config.toml
arch = "shufflenet_v2"
train_examples = 195000
image_size = 32
crop_scale_min = 0.8
horizontal_flip = false
depths = [4, 7, 4]
widths = [160, 320, 640]
loss = "cross_entropy"
optimizer = "cautious_adamw"
eps = 1e-10
steps = 12600
weight_decay = 0.05
Rows from block 6 of a small image classifier, named by matrix and row number. Rows with one number belong to one channel. Each number is 128 + 24 x the weight over its row's rms, rounded and kept within 0 to 255. All counts start at 0. Numbers have three digits each.
After each channel's rows are labels from the 100 images, of 14976, where the channel reaches its highest value: "responds to" is what is common among them. Only what is clearly more common there than usual is listed. The data: drawn human figures in many poses. In brackets: how many of the 100.
# p10: first pointwise conv (model.blocks.6.p1.0.weight, 160x160x1x1), inputs 80-159
# p20: second pointwise conv (model.blocks.6.p2.0.weight, 160x160x1x1, transposed), outputs 80-159

p10.136:120145194131155116125139167138106144147151137140142149154167152160143085156116117133135139124134156121139088166147173147137163164129179157142148141130126138188136133133114126112139110125081155102156131165084127129151142174098111139134107115
p20.136:128123124135097159093116082148115137188133163124133135083138126144092157106128135152098139113114113132145159095130118123132203130117136136093162118182109125097088122088130086152124110105131140121111142116089105121147112137118135119135116149
responds to: orange top (27)

p10.101:195125128134130154171132114117145156120135108141108143113104109140142153112169150085174154160136120138142144093112127147112080164142138107129156176145170136122110154124141124135161121146090120126155100157139145155142122129121141158118157101
p20.101:147156127135125141128121165182096138160125150151112143134119075157107066172150131129115150161125100130149136132176126143152131115095127156113148130154114165141148079112108111172136123124125142091154093135142149177141161124166144140161140147
responds to: handstand (44)

p10.50:118142141174160139145144150177131122145154132171143153133129148134118124150127148134144102140113147146115115128105159088121131125113139124169170164103125181144168154102131176133145125146160126132114128179130066141141127119193190167139145075
p20.50:106111115114151150101100151124071130105147103150138139130095104119110106145172138104153178128117126131119118128143175132124076110100119139130132145086140162133157119167123116132105104128107159122139141106135144139145125124157152134152155163
responds to: lying (29); pink trousers (27)

p10.140:145142150133080157118175134137148083151136113146105171114166095148115122112154109161123187104136102123127124126115143172142184162134141166137097126139123142149131145108131151162146150097138144145152125096138163170109101162111136117201108140
p20.140:186162163135157124146110145177128121104132142134126098139159094130152107139132108145125173078111127143116133137126154142144100142113113107086167125114135153102116094123140123136091114085154155130106115100141145152159099134149085129146172129
responds to: lying (63)

p10.26:143144173160082151116147183125140142156181140161159168147140189163158131156157159161129139136144113166127146111123158148146136159151128146151127144130156164181143144157145141156150147139124108124131125162119113150156132163122124130165142142
p20.26:130123137134146108142152107109146136068095121106133074121140140117128134096149149151128163159139112131099143115150119125129100097139131140131139130128130131138141143098094141142087151119105096132129153152132113156118179127123145169140171133
responds to: lying (25)

p10.91:123166167147081149122131176124143144163175149161133159151140147148174142139171147170151144124137124182128136133108160147154133161162149135147131150120142152201137146135140130164147132108110099120136129151091122153173138161103119126167135133
p20.91:145123122165110108170116108110102106117092137098160091084112135127102141110115173130154152140178117157090131087168132116119135114163095155136145137137145110162144132103132123146106106119101089143106164096104119108073136131139154174137152110
responds to: lying (33)

p10.151:144116160160130120171149141137162128115150152156146147125174159138142143142143157151166157160126138141162153125122148124134168177094144166162133175069162164144145141106113150131150163141124155120150150150140153139125120141169147159174184135
p20.151:140175119080103118093128110154122114155117132139129142124167126132138101080160112107119154155111151156155148151153143127111166152118162134124140139164134144068130119099144103153122100146116119118150109045109130166134176136151152114151148135
responds to: teal trousers (26)

p10.60:156109155160152150131134167152174114173132169145132131143137161124129162124148194137191106117115171109102107115116191109120119106099154118195096170122115145145142203106138125129140133093116161102138056116135102166144177114130138167134133139
p20.60:118134127147148130176137165083126145101173140147099113161140169148165130128148108175143080162122177101115151120124111175128103152119102121158093142070133133127159138148113152114112150130177171149132090140144130102147121148094132084104126141
responds to: handstand (31)

p10.84:146158104130120171134138118098149145135150147128141162173103146131161147155151119140125151136157101142107133169152138183163134121178137146131138112187147124126112122146151120153115136138134084175159125139145138154132155170132100116138113150
p20.84:123116157152130147132100117118146133108110130157154148124114146100135130118153161117136151134121112112127114087114130131150111102116108135165149120116147115147133140121087159128128121122155134151110156161169151086122112117119139138166150138
responds to: handstand (30)

p10.63:120142096124160145104122124119160088148160124170122193154132125145127113136149124156137131106139164167107137120129130167132124127115078129112163132126141161146150122108164162142107093133177141145113124148155127161081117173178141148151136110
p20.63:160121150110095126125131152123138124163130129154084145142110136113133114107125136139114114119111173092144126122134137156102137120133147105131149145136159135178145120156102175117093108128132145110103068099127141126187101128110115126130129128
responds to: handstand (32)

p10.9:152163104122129126132154126124097125105150113160142122175131173122101117150126116121141171108101115139128115115122124148128117073123105110107136149106138165129162119135164124170150115070155124139120084178116132166133125162139137142139142157
p20.9:126123066139086138127136128156116130174130146137153152151097103161154142135128095134137145131102168143160110139113151159124167149156161085141126119141162146119130132122125162117139118120118138113107131117140130149144123092127107136122095128
responds to: handstand (48)

p10.134:163140147098144137151153110154142173098133111121138140114116127127132115122137150165165149169122128122145126177195091155178120113143159128133141155141157119139132124143107135103135139166109158133132163139140165079152135133121145156110127129
p20.134:120092152123100131133132087111101146107123113125132111108093216111076144147131095114108145106154120153124153147165128108150100170128100126107160106130101103119119140131115148099106110105124142126117130183131140115120107121132146127122104139
responds to: waving (25); brown top (25)

p10.158:175115131120121105111100140118130130116162125116137115130146169137135105142071188160164096150189094124107141064112132105159123153136148122169127160164116120138127166186133126129125156129131097134131148142133077136151152113119139164124151172
p20.158:145120104160101129101121135147106164116134090164150123076103126141093138154134124128092160147082082141092132122164141093124121161121107126111137100109119099143129149115134099138143127122119094115158162164142158139147152085135136154138117133
responds to: handstand (33)

p10.49:142133129159144154117150143139152141159154108137120144151114125113095175106135158135163122152190168183122171112116125123116105137158121075151136139210140132131163168152132120159136134128151099135118100118137114165109145133131133145120148145
p20.49:138116128115143098137168119121162095150101100135144129111153144163132167093127125114125152149059121136143130137124170113103146160152154124156121129145130119114114151115141105117111127116111118163131129101142104121128136089153125185114130111
responds to: walking (30)

p10.2:150140148160089141122129172110124119169147147156149165136149166146153135168141172135134115114164111173131119127132143159144146146159163143129136149135159164176137141175145156143146140111143084122126114131090111157123148155104127117158149175
p20.2:156125163143139163142156130092146139097128091109134092110105154126094160107146092109132131142137105117114144134132105103115132127119117141133188162117104123111117153140124162170110126068158121143135133133107125125122113141120153146153136127
responds to: pink trousers (52); pink top (36)

p10.141:099094137157119146132078120109149102156117127122140132122175142101099120107113146152098122134119146138137108111092155146130179142106095148150101114122174138114114154116131178125096146060133113156148145095139088125136109146149140089189168149
p20.141:127177141122127173086111125133132154084152142136102100077142127148134143126127125164096094100146084122120157120098093135159113121146084112084142135088146156122147106124161104154119156081123135107132142169146155121162116144125085112128126143
responds to: lying (35); teal trousers (33); splits (28)

p10.102:158144131114142130151159099143145156096113133100135123150118121129155129100131134154160164152123104140176155126155080169124112168137135109141149159143160140098133125139127157129165158136129142103145151163166166118141100115120150166135136123
p20.102:142102129128124148110146114118138159156152117141136127105137093135117119112147153138127141116142093152149099109130117119105151087107119163133110083142122148115116127140124113124097119099103135116161137128117161116155121106102117159115108136
responds to: handstand (48); green top (34)